From a checkpoint of a small image classifier.
Model: 14.2M parameters, patch size [4, 4].
Rows from block 2, named by matrix and row number. Rows with one number belong to one neuron. Each number is 500 + 40 x the weight over its row's rms, rounded and kept within 0 to 999. All counts start at 0. Numbers have three digits each.
# gate: MLP gate (model.blocks.2.mlp.gate.weight, 1024x384), inputs 192-383
# fc1: MLP up (model.blocks.2.mlp.fc1.weight, 1024x384), inputs 192-383
# fc2: MLP down (model.blocks.2.mlp.fc2.weight, 384x1024, transposed), outputs 192-383
gate.837:474474535513514479473530523569529510548518433484478603495492466580535493416520489489490394496512487434489510505454547573511567476501516550498503479513497487456447620466565538539531473494562522453462517520509438527516533498461492480428501462498504479558506469521413543471504465512502487594494434474490507485431484518382437537563505476477503521525556511504511457472561477555558532450536443531511484467505479490505411612503533483510568491537435472518526482418523539489446550561529471440475500537583487561446494526441508488509496548480471504548517494458515485420534470465434475591
gate.838:407481528475473500545436539513448494498465463518516513467485434570468452493511499509518524562573477511501438484493496482457429436565524515475465555507603520474498479575378546433448531411473493459468525491506527476456563522494498506521484514479468422517493509541509465511528560487533477521510534532566536501500489530490466480465495505451430495444426441480467446456520503558463468506484430568474561539514406500417464479523500504523557438530509534499569435483496467443496475462499530534517466397513530554509514563487454472509445470574507505536551531481484486471439425495474473531
gate.839:501481427484444536472501524465524479486553419482544531537478524491523441547527540454514448481484549503531558531462500497534448497509470487492515535494439588546466530462508523491422479465496430522497494494514482527474483454480445459456518502507511484459563551518505583554518526504497443479470494492495518470551507576411499486517448495535452462517535508468509498513476494573523400557543510496462550511509484579524458450602450529510489504445469483406530463437457529546480544505529532512487535448549526519521514532461466501553400497452524518444486569571443473482469522528524450534
gate.840:515537481519507528496526463490486482443461420494535455578540486500481518490473484502485443531432526508455505512513524536559570492522521552421552519558517537466522494572563427469521522468506499461487557549502581516492530494442537562568483493459533526509547445475502517483479511461433530484539546463488524517505525382491500470487495515487531450501467506470495445481461502516512442525494542532475522498499547526530403524476422460472464538515483532459475492483556495523405495546517551522479484452452559485514500457510474532542468541508472487395483546482521495483447559571569516518
gate.841:460565508468477533495528422499439491528440507532582424513478520482493536532537443527421517481570495561480525546411546486445451461529506505446504500424557476535409444448475523544517554460503446509497457478523505535513560521463527482569507489515515563548523483496496473496504524536474468473481469563576461571548529543454416490510544513518431523496480421538483545557530479556474486434550567451466541467500506518499470501503546536534584508507373458513497503557527527543415585538570526535499543483542536453538518559481545493520556535487554525538502471468606423499470552507441449516
gate.842:474485492517485513507469501489532441483479482551498524573485542542465482468503477468524431539445484477496411448542392475536561515460537467491489516534451531511506429372463526499491558574483483485492511529534490448500507537477497578447438487482524459398563504524397495544519536519481475508487481491509465556466475484497373565499481558528495537514494549439579440449534441534477495540476513401451450425430449514594491533512474486535425392519519506459590519490579499509429553501501487537511428415506482487568493493529497485500518485538558530442498620510487449470501503462559537468
gate.844:513533489436586508501472422527481472473478469495436507458439446496451496499519453482514519490488471573461554555501486529476507364518435443443487466498501478437485445543582577455504522512489501484509477504456558486488564532571523437483523516517469523525483516480500487481505457549503594463489529527495496515503532495559449515411531516501525539512527454509510482561488513530486551465450540512450488439453479493475488556564486473502488559486503483504568489501526504555492599489475559525494492511526499525518491525568446522561503523468549498519505555466505464521469464457532473509
gate.845:493466617461536533507526492507484457555498455505490468436505496543540533560532440533517546520536484496458449463432509474478393481519466570462506490475539495505424514457502440523499516517472510473441521542508492526488488436481538516500460523402495495474553499519534487480480452540466533475501477549507541519567419437541450527509483445532521525468476562531451497379548474486436522508507501514555483529462477563524460492511531525534440513466513505483482506510496483584462536461549539509502497516411475484542460472570529459574598497507533493513483431567499512435632405487548491517
gate.846:436514518512488442483466452453554479537437475578456486446493489545554419506500486493549540462544489506499492503501492545503536487440533503515508564514473491566455527483469482515578539439548488439499509469471478482522478548520598500476499558473562566465461543499459488444514472513409490528546533520597526531447550485501521513475469502434510474453474450463476555520443478548497465540479523518582465494491515516557527501518465523460503518532493461485614559436500517557442457577591497461588488449506473539549479535477533452493497540518476453549451521472499536438559471502497484471
gate.847:470472494541456498492441510484551529531496509518474483465574465518525443512567494473453521489523532470480525519486543487534446406493439447554412504548435509495568498432523553515543539493494458522490497457532452471481499523614462479462538513540485503494466476517493497491508474538579459533467429541519472521420503616516506512550531541507516504526499477509451491457513507482433542479464559469503468473563422419504522476507515491509544457487516504499501476483468458504514490496551445496523551511509426482508520533511502451511505471513543474544488433509515519527501547437430528425
gate.848:459510509432495461475591533507450521487491496470475498496489568430474518557559550523537635509492529477451461520470476462513549540564408552487486464525501488515505522504497529491566497525573511486465478486490490520513474555501553503486450530492479501482486405518500504463471468546451571474555483525453520521450483494457430519502566404495501490504521482484504516502479568556501485477517438518543486576458510584450488573542539534516439524488462535511561517556550482498517505537516483512549550450461525550493455472487528488507540542487506498537476517489450449443464413465549501509
gate.849:508510481558501515498482461587459501531518471520505488540572494519456514516452517404425494442479535513444511568507535432533518543468539538520493433452498564505567534420524558509483526508532601514504492495502519497496433486511558520532411529436571534525383488567516453485462430528483532502472489403490488443433500499440499496530467507448567456529473496498464521546596494535509480480501491529565486514517520514492393533536523485440568523510423485471515522483468443547549467550468487521535601559523514467481459521465477532496546523528499482506561437502449443501528400523540514442
gate.850:498418511404448542487503503507471520502547557454529555528493478485516542565523475572542484449511466513513557533472503549548571536472503554528539436526486508558454614581546554509426620486546455507560477546569554469494486503545512483483493566383531475430498515538485523514509493521519452454540529518495496452527511499488558526511508491501521501491485508478523470495437572490483430488500515508467533479570484568454486551520469502480589467559477534520493434548439515503545457464529457447518564469499470573502510596542498498474434524501458531564511585502469532510482549491430470518
gate.851:521527489502480511472496567524564510440385574531503519450513436530473530555523505464509488460537475474449525476477484507436460460430497433525468518471489446568484544528514496448509522512464523434477583478540466418549517464512507501469553516481444530506542530485513538539516551498467531497486571456491487446474484547463484469528578551521557459491509493536508507501543509480518481481481523499471522503433551578543426479492557500483467526451476538507515514509488395498535531569511522539504478412507589460487489527443541539535500496440487452497459436446487515510510481487408514476
gate.852:554456474489533525481485481536431503463423487467520514543488547545568589508518529503609467494523558416424462468458517523588465571561473516493541528471581516561532472515484448433567552458526448505475491427454511462481493451452438493508511506489512484523493447476471493455453462506517543474536502571452558481494517490514588463497472551527485526481511539430424507478538588415397496467464550499471536545514513482524512530513510516491456536452517498535449419504478479535521457563443449486516497493517514502456501473535507535504512508480496479485489397546555505509462491439485516500
gate.853:502518476483459516479551550509600522558454394472500470519475497468576470446545494506525470445506521480481551510432505551520527416454498500504498560571500509499512387563521490535477449461503495533552553526513498505495524568574449505515468440501531512478485514465549487497540523457568449509472598489528557525494432519523503450551507502472540462508466539537482517443525519543532479530522501487409463498482551430470467519533508546502498522523464537579470425562560508566532433505528463585533623499495519475432499463560510564489521519534531462440471448511527441449537447520478538529
gate.854:516518520535538514477487482518507513441494520497447557434455413482484477512521565471487495523517471433525491498412505517447458470581488396456543491513613509564585523467430507540516451522436496483538435459515537455503474543457463528500495514480541490555492483474458569481472500467513563508479512468444527598501511484498455563550564513445557517486542550491530431559514549487536488523438482498532561487515486492543548572413476521531550542478457503427453532550485505500420489481495503542510461487488527453479505431534499513471448464503460464501552424491491481508537524556490564508
gate.855:532548537445487478449549511491551484482476473490493549458488506442521463431448488483469484522574538487561510425420512522501526456543573436509466518455570427511471452393465528547532516512475552492490556460510504445502581532488557512524547464476546497449474457435467574521554536514564523527471491557616506554538484514503472542533518472531504504523512546446449454558473526520535495529468523530525517476503470537593481514464484455501492464550469443468491464536555495464431513536468558483524558520570489594478423452504467479550420484441487515503476540476465487548493498512502445534
gate.856:518500522537557538550448511502554532455511581400531515541479485501564496532501544573503448551478439410529502580484459524541568592497448522483489499546506515532525489519525439461545497516476475511519507550498509457549481522533471482495503560437490503467482499480526485456533486505449511435479518493442461486529493454540509474446477396539506551452520590457450480522483497476503573568469513537502513486447488476519523520463561486469564495562533501525504537485485600559508512476527524509539453579502470575478425488555483505533431507507539520539444508468513476444459501537530515435
gate.857:556458524477467523484501513427459489465461424505474524438499543537572563548487489519503528448469399579460453483462520473473486475506517423444539467497534510523475415488480496549460490497567505520449417508439495530564538545492502528453498526491536601511527488519452449501489441489468393460497474507445448486489466468437492458483495482506506551484529522489490552524420493484495531500561539498542537475501540487554409476445470501519542544509497546472472506534490523518546470470529496384532468481475471530512520476436528472518434562526542461468454513601527495461440446489504553437
gate.858:518453510467441549443515460427513470545504557479546452577507496472488573489432502532574512441483541564566547504458515518515463466416558483502499485464516522493461418511571512530564450526491540525438552507512412493426536507464530469587452499515536486481490535492469597454541455506489507431448518487455447494498488475522532519475541456499513484511529467479519534437435535484588474483530532485522520530444474485455502424464511583476469552507439468461443457500460502523517499510581569499444475494577498498513507411496476493515533570504436493502553454488547488474497478523572516592
gate.859:479479431523481492436528521496507493493481550341462566459436513474530529524491515486542458418510573551522495483522535558473537477473487535501471455528512513476526504510548515495500488460481509529527482458462476538444476472505547553492502507524501498608499494479431498484462534501422457532463490487481472554447472493490510400447490521476565558493511482433575519467521533514441512477517509511525476518482521440517519516407492440450616403495564569592498525406519491526527551504548512442415508460466515544515444466558525549554528476482548596569498466533475534575458492453496508490
gate.860:442521415535527515492485531568500546507554490532528551478466473457557489518507436509515527503522418587439578502507521530474536509461552493520539474482528467507573459459536545502479525518529532492497478472556495483434467545536433505468432508566516507503573481528499439489461464530505502501431499454536515508517515474543465498456506468437518542526526465520536516454538474428480487426519483463514497526480481504530433504443518537449536523595435523513479455606551431529456448509483511481531495478545543587457494545555511519497437506559565429521499395556463483522493523428478510451
gate.861:482529541533543496503549522556503434523504502461459532474537434516467455455591507484562529495562444550528524419508493546534531549491505450443547476447576465510423474532553525514471445525453536526432424513440458467495471491518518456413489518475485479471505455437461482471524570532500504514453530504433517538484504472491518489578572605514520524480598452464464528490516487487454507491501449459494537523482487487542442500471476527516477556479442536543537520459563515595477543487511535492540542554559437485452481467511526623441489488452518465497539539518479494497535510525461509567
fc1.837:583546486481473522547520504454471496457483605481481463482477521437453542558406467478517587542437492554517485498589458482533415505454446483542547467543509477531537420480462509446486475508434516505526418514482558540439507493539558424615544485506489535513489475500558487515476514487497539458502544572497442472572492508551526476506528517513523531520411464504484509523479476436459482518456518496491504471495529509519534463510514520459514492499552520543471498572447462507579458443455513577523490504406485519525583502595476466456537490495538521467507483572429491562420527550519514443
fc1.838:448510540514527531578477489520418416491495466514526476451492479556484473474504497515520497588515489485545473530487525463470456462520607525474549529504547507472450438607414521450408565461494515463533487496480523448453502522426528513546532530486524479511487528485555542478517551554490459467463515560561523511512477496506452453453515511453389506439472473528448453463502525529504488503487445494490572552532420547436516477443542497550545430567525578438501462544555474431571465436493517472561501398551482541524534531485457454507482532588475465542531523455479491455413455553523499519
fc1.839:503511500523416540451459474484475460534551443455522548559483516490538420538527545444538481457490514502554519555437493501513442493499452476451541524505456615555467483445491524485427505483490436531477495496483479571514486474495473466439508522456577505474554553509519558562522512506484456462528533489484549515520490543422508484495475500503453513525533513462497483482477509545544411530551526502525571502522479606499461486609440562552499523459490452434573504457418545560450503517534545477521516473540471524560498540515437513520366490449482493448504540574461445439505536526557456520
fc1.840:469495498510498461498469520498520499514526541500488519456474503517531531487531486482482523485519473433517482485503452495488431489472436424543469483461504524477485509436473522552500474490456480511514454438502433471472441523583493491452529525531468470465485495495502515546493489501564500492460439540521528472484474621528459517536498492516478523489506495546478523522506505493482560512479481437508462465529470446418573470489503503496607432508558485528514527501462529507587475467434445475524509577522429518487511554501508484474580471524562479553496455488471490478503481402436464454
fc1.841:447539485464471541474549448487490486533420470556598402531492484488480517551539427515447480508553516544504557590380545482483487451512505519476500550475527490506397438487435502484554576483524474524479460459488491503536539541437521459530468530520549501546532534463499495531465507528495445462507491527550440567565502480460404493491529554515414540450491460501540575555546479508516462466522602473526508512487549535514501486531504498560573506521407474563482486561552561511425522489566524473513494489536507498567510511517515519511480532464534559522525487524606425523473555506453430486
fc1.842:492510542531471528522454513487536435490468457567509512600486567533481496464503454491519446521469480479484450479549387452556569543451515438483504489552440540494476471412489483523493555566505511461502508521533499449515503533451519584438445492473519459433571488527400500519530506511483466510467457513536495526452459533492396555498464549484514521531502525434574432442518490590464501517457496425448482459406448508576506578501482480519397435516527516459576529519569513491415554505506463513521423468516488528554528526526550523523546493526566521473481612523495462471487496447558536483
fc1.844:507445481511457530498502568368488531517526426489431525473576469430505496487525476467502468489488505514502476464491497450534459491522498507470528508421501480511507459477444509544488541530515465445514551485540454438558480455482529521541503487484487447529497383523552442467494488501507497537513556477511530479487487454423534515565508514591501472440511411500442496398577540485503472417468543536523482535541520508487513507463472420565436528478484515509555442480512462496524506494524435516443425427451521484472457452491514495519513487553502451533526525541487478503507423448495484495
fc1.845:504505394518457474526453517500560500478514541472518530541476480467477451461474542485447468475473498488531545504573472548576547505476518494521550500450447466484530483556525551530501466488523489529536459496459516480473511570546504464491550511512493483501442478475442524528515583535505435512492448442445429478441549573457564485498476553453481457526516426483559466584435492494539460471482506484439472454586547514520495483544452482479520561571479514523512472485499478450538451554504499475451465460596486477422555526381507551464389508488484477511487586435505502560352574461462555484
fc1.846:573512524480536465512499530482460498512505459525490459574496457467511476515536556454530489529547421544522458518513432468464481478446511510550456460432520455488473444572506532479542513544534574478486523484489495551466519536539519442516482456531547500497566576503523500494528518512520564504500566463442451495555542527445414568539636480505469566512493471408548467481442466483504505462544501516490435450486539508441517532533505505474517524540440524581444483543527509497461494468444492478478494510423480437547486515556540555521501519471560418501508529508578451502497512500487560479
fc1.847:553504530466522493497559442482511457516462506521547495567488494444437544489413512477511496460501448437479504485564459511548520585511595592429573511515538533378491502532505447472451470499477545441513536545400534524491468526439552506533473513418525532529489550502495493456508466538353499484473506482476501547546539461492506444496533457442485552510575546483512548465505507504513446490461467496445529527471514570488439507479505483468428550539544519515494489542586505528451552581499528491467478484501523504496467494501551565555435537490443527447496516503496509479465483525552497572
fc1.848:518470494548542461415514485588544457523514518455599533516545518488565495491458449475518499557503506424477553504559536508568494516510438595484525530590519527491544515464467468535503478511473548504516483458473489495558519520546483522498551490526474472486520547416557519502577452444510505533489528541435451513444464531490627537564464440543537530515513491539568456567508432437521443544487581468518491521542543508562467479479489534504520480504562518485492517460425537525545384480512445453521467497519488451524556528480498490521457451494449462518505469542452560552495580478532521498
fc1.849:511517573480530523492512522439511490484495545534453525478488470508537516528508475583557550571499449460617497448453478565460500517559478481508485578507470448461464469569484451435497490549516466487493500498454516511449491501485437472520529463510508525493560530485505497546452576463546432516517528528578520569531482506580497501510535488518430489475499522488535469510432498531465555526456475502449516454510490464521590465390478546589463442481548533495444501535521529432477497425509529513502443469427538521482507486489482468547480475481495507454466524467547511511513592487409519518
fc1.850:424442496513437516486512564456474470498445533479471611471483520503489497552527458520477497496496552448517541492505498532556544507465572587522558509513434539503481627502515527464428558469527437543620460520582588482489493498526474494566537506430498487514445548468488481552501483563511490491588514467435525526494467456458569506576434508510528500492537505524497492541452529453475488449562412546487593523460471503520514522519529511519542534508463590471485524514438441491574510528551515491547520480542490539494516491498524523496500464523505527511562529459450582495447546514468483504
fc1.851:480467444479532505500525421485430503523559437458502477496469572481493495447451453568495555499493517544561466483548529503583467508556436568491528430464512575429514477519435486532511499501505494584503449550482569588430488520509506501517445471531535459496450466538520464463480446515564457514514431545458521544529532459499547555437416452493486508532531473487470484507446527497476534556480523521513461521590450472505524523537459490520519462499528472512489467466514551515527456489503498491504516532508467507534508501551473470439513497538440551503510585565529462520469483490580514535
fc1.852:512514544455517483476551491551466433490508458500479529488549592546494515481529469470499494487452544463527488461439562555480413556507445549465542547461624549478468397583420435544501579467495542523518512508454514439521484509475524492561549500473534503574487501431515506506488555463441523495537530519508478543539525536485533484521497579481429463456504495423482509477510515428532428509543522514521518507490479566440545541427535535523466448561487440547437496544496489531569445531509496485533426472494487554509482454560524557438465450451417521457431466508477495557505549436486559550
fc1.853:527541529487484541492526435560443490428585541560520521501540530448419545496490461470521472533489441553612555548503437455554551476427540595548507447505558469483450564517471546520476455515483525513493521483525469530533520542544478492462484490568515484477504508476496446512524529485512549443537490492543478437502541561552547517402508451510493559525528469544550469478491472435500540531527475479463476465518463453420546536481460576493514480512542462487461407451472604538562515531476510546453497568546541573489515541442536500552502374514515484511482428564465500561492541556499574474
fc1.854:520540549503517493581476525492543484612487432475532478513575571501526484469511496547485512509489508525491536477548438518528556485416532581505465563493499472420427496528562471457472529482612482531485531522509411490498500467488485495552499520493506461526482482549514477517493522480503449447549466507594502448489465465541503424464518500511455533504510477480484567477490453443511487534566497499462450538476503550484445528533464477493489448505576489548506505426504463457541519516502476462529504534454481516509507559479507468542525529513537520537414490460461530519510513481460425499
fc1.855:467452479567480518489482443552444487488486577480493465569570474582522499539543566525537525464486495536466543521556546490466466562432442569430559489536443516483569574546507491483479485514516462505489476530493489522432480469518479507525514540483501478563516526532567449532434440517461472474507479439426451486500485514465520458450514506482490454452477465596582509478542481520495518504523465457519509583533498481409486482532502549518498546431505537524490476452478521527537491475560464510510471440441559427486545444496513586428574574562485506515515460565530456480527462465566540504
fc1.856:507508540540543513529476504500531542448523563442525530536462468476546493551517548543494458569473425399494514594494445524513564610499453534496473503528492518524493502510553431439536510545503486518523502563496506463531501487502473482499514540453475495489476461503514468477553482513472535432471526512456442463516500460513470479449497404541505576458518567426470481518482499485487534571455502563511499462469494478538513534469565512486556470534537509535506537506475592548512515506542521524533455565505492551470420488512505485527422488503536520522438465473489447441445483550534521446
fc1.857:538441467445478471477524547446456489456487477473458560485558517507552534480554433481506522454484474507511392463517512456442512551489527462451543450517473553466510451454463537502465479515509531520496480451479539512552536503460518493454556516516524526481519471532502457500498433484496441426555474502450414486490511522452488424489512527546557528513526581460508527485424486440545521503600488470592500496551508513492462493453456439524528559503535565461515512550516555502562495547484491442509462510452441537531531469454496515523466464510508444470507501567505435448446452491492505505
fc1.858:457450514493460482454509523516523520509490562500486517480491522394516572459498487531556452444504534516583518483431480496505459461405483438487469501500502478478462435449528520510545444433457509535463522540536479521497545552501517434499478487555499571445449579511476582453527495502540504529494498501412443486487431579513432509536492408491429538489579440519469530440519496510550502551530541461507471494487465467423502435464603519534543508446530509488493482498472492543559472550561533543471557498565459444470466511470525496508537566523496472498460435453514544501516450534497468531
fc1.859:561506489513485509444483492512510523528436531419474476477475495540538484494457487544579475420465542513542468519478523582516544490544522539545492539581375544493558512493508488490480418414511446541552490511469408512530481533489466526535498558483559519555484473516494493466478416505480565573511495516469496540406485423508516452379533459515478541482497518455525484549474499529420479467468493527508509532493514557550576514530498457485561462519522569527509498505442485519550495524551562540501515529493464529528467452550551572521551517559543564532478488538545512469457483465529492496
fc1.860:509526461491427513433486465432443501468464543580446454491562451487484535437518466519507510482512576549519489475525550493517503549543496458445572457481487482505495523474475495485512499497492537511460522546461493513579483441503590524484542475439526552491481565487516552488522516462499481493556533530458555494492459430417521564507477602515517506520512605519425550485559491454490472451527537493476520461508532530591510462497492503587490535465500497451559564494475498447496548416509488494503502488425530550500546541489454462527524498512533524497461537494481522544556498486524469537
fc1.861:502513545516511501594475529610496525494499485527459536539528444549498444464595475438490540446583491483490524436434469537541467473444487419528535470482542524461441462494525480473520520589511549473470434500480479481507435485547528494458492532499480463486414443488477483522466519560530544475506536474452482545442479471465533472631505550553562500520550482529417475558521491480477500499526441517500479487483438485534448535492428515534529549528523566476522566467559512546491500486470554493525504519621490519477520470545486584468411491494539450500503545494458503508476500446484581533
fc2.837:502481480556482490491510508455553469564447440596535543527470518584465504512519535472517478518577473454402500475560527570523570460388451570498476479469458549521553523521463517485519502490547529547491482547460432467518472482398508529597502532537419504539475476461474455540462530427498469488535483522462507467579477529485509538447586482530473539511509464450420519486499514507549484473563525488567467484535488476506518544394531556483464522522455457508478485491528563497495486496522522506476478524514482536481480500529474583485466517520475505539492641452469510500486508472551468525
fc2.838:499492523508437537544508448507468490458552545517507486503532491496473498462516554463443508420535514511519561562430552514575493562501532492526446495470398564559520563559473563513551490500495488548473470523498541472481512494418523494490569474470585514507540495503538521476535500524517483503477462532476521507504403530439479496533544535482553529531479504437481514513485525380481471485469551507446493548555446494503523504490568488530569534518476513502492540538548469545573458544529565465513588480489500530536492499450452412487478546473460441507550541525486467462539488506490514440
fc2.839:409474469570544518405516484460534519444572559474519452503488517456579482527556498505438505489526509517482471523538573486503444463490436430494509489535563549525580560442433527541484473472546486523477532539443442398492498523509550559609491540548481524514541442444476482482523527498498479505509474525597545477527490515479481562491460506538465552489532503550477515555490472466634498510508583570563449445487533519520513503528558495568511493571480499469527435442448500476539424424502457484551487455496501530455515519469441521522493495440401512469485478472469463487478467522442522493
fc2.840:521507488555481491550531462477478505522487539498457551538556469533523476544480494473507442561518514531538512536452444430538506528472497486463497532503447554521533540526470559479537482515535532450485499476479544502514539514497495526511505406443512507499476596539473553466469519552487454456486486473440470450548468526545459454614482438500549506511489493449439536488490512551429497506490526412467533468473510486442554473459547388574494485477514500483532483507529476526434527474584453591494548441505546395472560585480508413552596483496481510479468492508473504491545468550472421458
fc2.841:536555501491480495469510417494502519477526516495507485490430511561487522498484513523593489508484468447546517373473485572466538506421458464441532550485449567460534495451559546416507449532524502529504561528529491442515475540504492490449479499520529559532488491493502566492478525486488530481491487476515467382459479504587503501419475470486529472556442555497525497438524426497529457453534453477477446474439497479491493546451552492415465480500541511545509501531450466527536498530502529462531497565407514535451478502504450478547459474417554442524507505522506509486510497511509503570
fc2.842:465477532460515520570533514470508532472449471492428594498504468461609507499513559550488543472514551504524587521538509550539523439488454577438545525436462492431524514482469473477422539518566528530487462509528555519438535478499498550475493508530505454453503505528533524453516574475492485502518471554545511499502464476521482480560521412476523531446504458489464541483490527514590520537481475388513451573480565498454474474502476467584454563460504432410488531564497471501527535519555531462421560496496518558554468548485451490508544587433445516522462485523474451564461512453498499522
fc2.844:527524462492476495485529432532559526499517549440537456471477534584509453412481509468497500502508546529488484502501537547505495536475478470497458567486517538472513597570491468473492510444558507488500565490415469543453557457489546502518480512489508521536498468419463502552474406474496549486490580529533488551539482580484480473461498596480538553527458480505555439562476501541509518544418442545510475525461468520611455502502538401467532442552490519511464541512462456499520511525493561520518481525453528580472489510527518469451500520467516487558490437502483476525573496525512541525
fc2.845:530436502522487549602529517583472471466500449488499474470532486422561517572504533479484453521528526533580487486523518553532477448501502516508505503517473537552425472495536489505560531506537480507459480500463424541508415413412514520445437457500429430449431498544479507449542493509522457460491479500440484549475493548450443526476472504524539538500551489562559517400493492584463465459502571515537553476487436531494474530502521523501439476492562486485470504464432500512499592538482504501556543441423470482557511533473489552525497519510385504500464490485471471513527473594511476497
fc2.846:485507506450533573525490454480566428572484486541459488474412540516494467567513529477510506479486507516461500537535523555493596498479552509474490528506533527490424505508478542495449489550385433553566462456544503505556485473492531516482510522483515525445480566495472540516486503509492476497553497504538557503475458500576512532482426510538519418462516559556460500508448532514516520539443475493504534569541494536542479469534514544486508546487464444525513528542476587503602513514579485498446521511451524550428517546471472494462557519562446512543441532487537519500586447467456492513
fc2.847:479563476610487482554524501543467458466517537456448499512503497535571476512518451564549430498509483526508497520413404486510503545517492499529500529533469492577511469498503488503578507580554476526488516492528507509496512504515502475520490506485502479445571516479426496477464588516545504458501562491520486452448440509486495454581451521549542530500427431436434459528445535591473510482479509418495497498521509540534583527460473473566510475468443467507499581496516507508541496485503429581531498514553583465545521533469458431510545456496490455474450516565454472540532477548489499517
fc2.848:512443544466483415483451566493527511465477511475461496485534502443574491484474422519486422483472474459520481521492391539499416511566456538539495533496447462502500450508471463525517548489479502525475477517533490514485475534469407479474493539535565556447459521529498530477478513596502439500557507522505498517533548432528533465552539486558485505522504479461472465516440551511387534494567494442499482453451563516436497460504504582550433492545414480435516540503490493436501487482529483449422614455561478515496465478503542526592510531465522450479542588489505585446482527552501446484
fc2.849:479485465546487459501481456565500540505512495482562506510532534456500519491418461405391439461543542553504495510570564434531512437486502488486508517522476523536553509455463495548463511504546531495489512457472454523522476476539566514477431517454554518514491472497537497453487463529475540517468469466484461462463531492465480488520482544416551508505517462474452527538541495421546514519504520497556479531483451545430444524571458412494497482510491497555490487514574433479539476581463519470501519567571468482473483508525484520494475555559456494503555457587451467527496450530500468464
fc2.850:547549503549494472513427459551579526494539472526556477512529502540539472485484561425485516492484463576523447422462459504396440524531444476406496511553500514494521384504486439510520496522546497438494493517486429482495447476510494510440499539527465555450499483545530573448573469436467501522451492460453482504520452590529493426426574555485505575527508519470511530529460519514499507538517536455547474506508504517471435374493441563477525474481529497505486470528487530442462520507441487451460536482415491502503506417521497509470487452476526421478443496541452546529512496470473499498
fc2.851:430490448481490463569600524465439422376447507458554568553518509534473515503420434497470502480430469487488456445495512487456521522455491410441503513509475456459543496546468470486487554473458559477471492504440527489476499518495506546492507479534470509528479480487480541503487517488503573456485531491515529511485532583451490492556475501479475456537536486547525488479556570552498554505449469462479487530490507502449535494523535449462455549499495522489510401416473485487528517499479501533549467499483540489515475448530559445442490461480445433576445428459490494436511503481548585403
fc2.852:530482473511595446477531432500516518522486506480535577523417460510514523469522446442589465477560540421455514490423414504517500460476509538495492469471568436413437512485523471500530499505561485469524573536443462491487492488488468471493463622510509525484505476437505468532488487512463453460541523518458559502467433468568494484557567508530481528537573532559518569512507518503555495506469516570483505492481522580503535444458503584531442530487579515544418536463563545519503431502436496493491483474538477511474493397507443457470450579483524429458503505521498508494533515537503536501
fc2.853:485523455513547494536534515574499441487501469494505447513504478577481389475490530497516490438516483460518504499560518549540541472498496544549478405528406494560474412443580457537551530456592428501488485521497457430473531577480530471506534503473473459471522548498607493481508480527494481521536482524496477529475526462485492488573505561478543556497484499479551462551513547496527520463432532465516536482468544494430450547518551467499468480487531493464497533494398452432568493515452456497561489496499439477524538514486440510480504553528486551494439509377569507503467477480422516519
fc2.854:453525519578509487496483500502441505438503550493516467490496472499485478502543529484498510544537462479507501512463478503487621528529534463512543491562555519543510466471511532436513429494478528547530481483470510538479463563538470485489470547531504532535514476486468442479529507475492530536465471511466497504532473551502484507564526472454554430486536515483508435577523467537530453456421446572535491492571468523556572478462516549483481554496453510495493496593506535536503539445524473461526507495423498532511522456495496489529485471533483560471551498553495400526512494563515543452
fc2.855:506505435534561499542539574548468557552418490496525446465454554523527522523507373530467478487503522507522478437488472539449504537461531444472524442462517502514432477485448552572477543512501532480564503454487499509484478523504501481419481517479545519440483489481452492487578448477543524527436523487530561476493546555479396525515453452537492512485421562482544496551474489466432460444451519493433462487475496472513409577532506489468537430522439472461521494512532466484479570426522518544528491499544588556470437475526442473473461523539493462489484485447530559520543504524465516505
fc2.856:463518556494455465452530504526459451501513448581456479492542528495439547515540473479473523501539531522510493419551526473501461417517526521446524514460518507525488494471556528516480521534530510533428506470500572529509515460529517486523452452603494500486497523526457482483434507439542467444542503514527591469532519482511468485559504544456531514539416501524527529452557472501484437462543500424454468540495481520491460486554449494518472555460502500478504493548554405514552492563406486414469497454512503506548536514479451491488483541515467483451545580512446503498530562426498523543
fc2.857:473570540507558562507508480562515494475495514489446470481491490478510483463486492472488486454488549530493505546553559541486484465477495518572499492518535551473554526565507381486604539434428517500499489570483566525492506504547480552577501506518527507513481514505546455527492540439502484589481472484510542475467527504584521561509468500460504604421466498548505513563563538535420474487447502468464486499554537488462581565510548524512477515513560441519534545405536462508455597502482528519583506494565549512516453521463511526487514508559428536554436532430509536494561550476512515489
fc2.858:486414477528502526491525513501519556525561503497502557561509481471524545453504453469549487482514520545506523502492464465485455500570535499543477493477474486509563484569509462557509498475530482421454473509525491518478531447550498487519512541456518496498506571433487495571508544498482524474431529534548418445496496580517481443597545494493540483481566524533520504520428529522524519532510514497530526508530505510388478548498453411510504509445430477490445530482509492449521472533500532548401516535521567556595460569517466440543537511443496547531486447465487484541524500579571436541
fc2.859:465426531443536501553502523497466488479513458628487453539529539509470505504560497519476518543495507548518533513482434473545454488497491472485512535448606478460449485491529475513435554562531522474477476515454535466488501530522529499508524530511469480470487501486466504540506509506548478402473457555522484533545552512485521529611447552439501511513489513551419546470525456497563508538468498483396498515448474446477520496508454563542461535508513531442500518512516470490536536468505464521498517509547470458476562519476486470444507528537436416452538504511500454429487588473536564493
fc2.860:506448482533522439553511509582511518558473464484518504468502562504481518482429449494493539520520470524504527501548468527467459495408511510517445565523480551414520518535517511522444505493492479459541465492507457489463493537568440485514506553533494503516485431498487435496482443498448521541452551457455471500516458583627502466483503375449434499498510413484580450496493515537498492524394463461527530489447481513441564527491463540390459484475465492505544484502520480558491415542496438488512478504586503451543450445524550535478488518482513447493552477546478527435479435501485503489
fc2.861:597505442450528470517507535471516467533505484467482454476477490442510499449464536580554543520485486474546525538524500450587516506534543482524502495534457449441563574566485463511504569472515525559510495541530485507482511494466488533532520487494510528541502547519444467543564476538538511458437455550534467454547529508496519495398470473477481554452497498474572420466476504535494502455464524505508488505458561503522543524486585551525442466468489462533488426444454552425495522560506448523525483512450574475490458450465504455512468550494499567511493489544562469518477463582474466504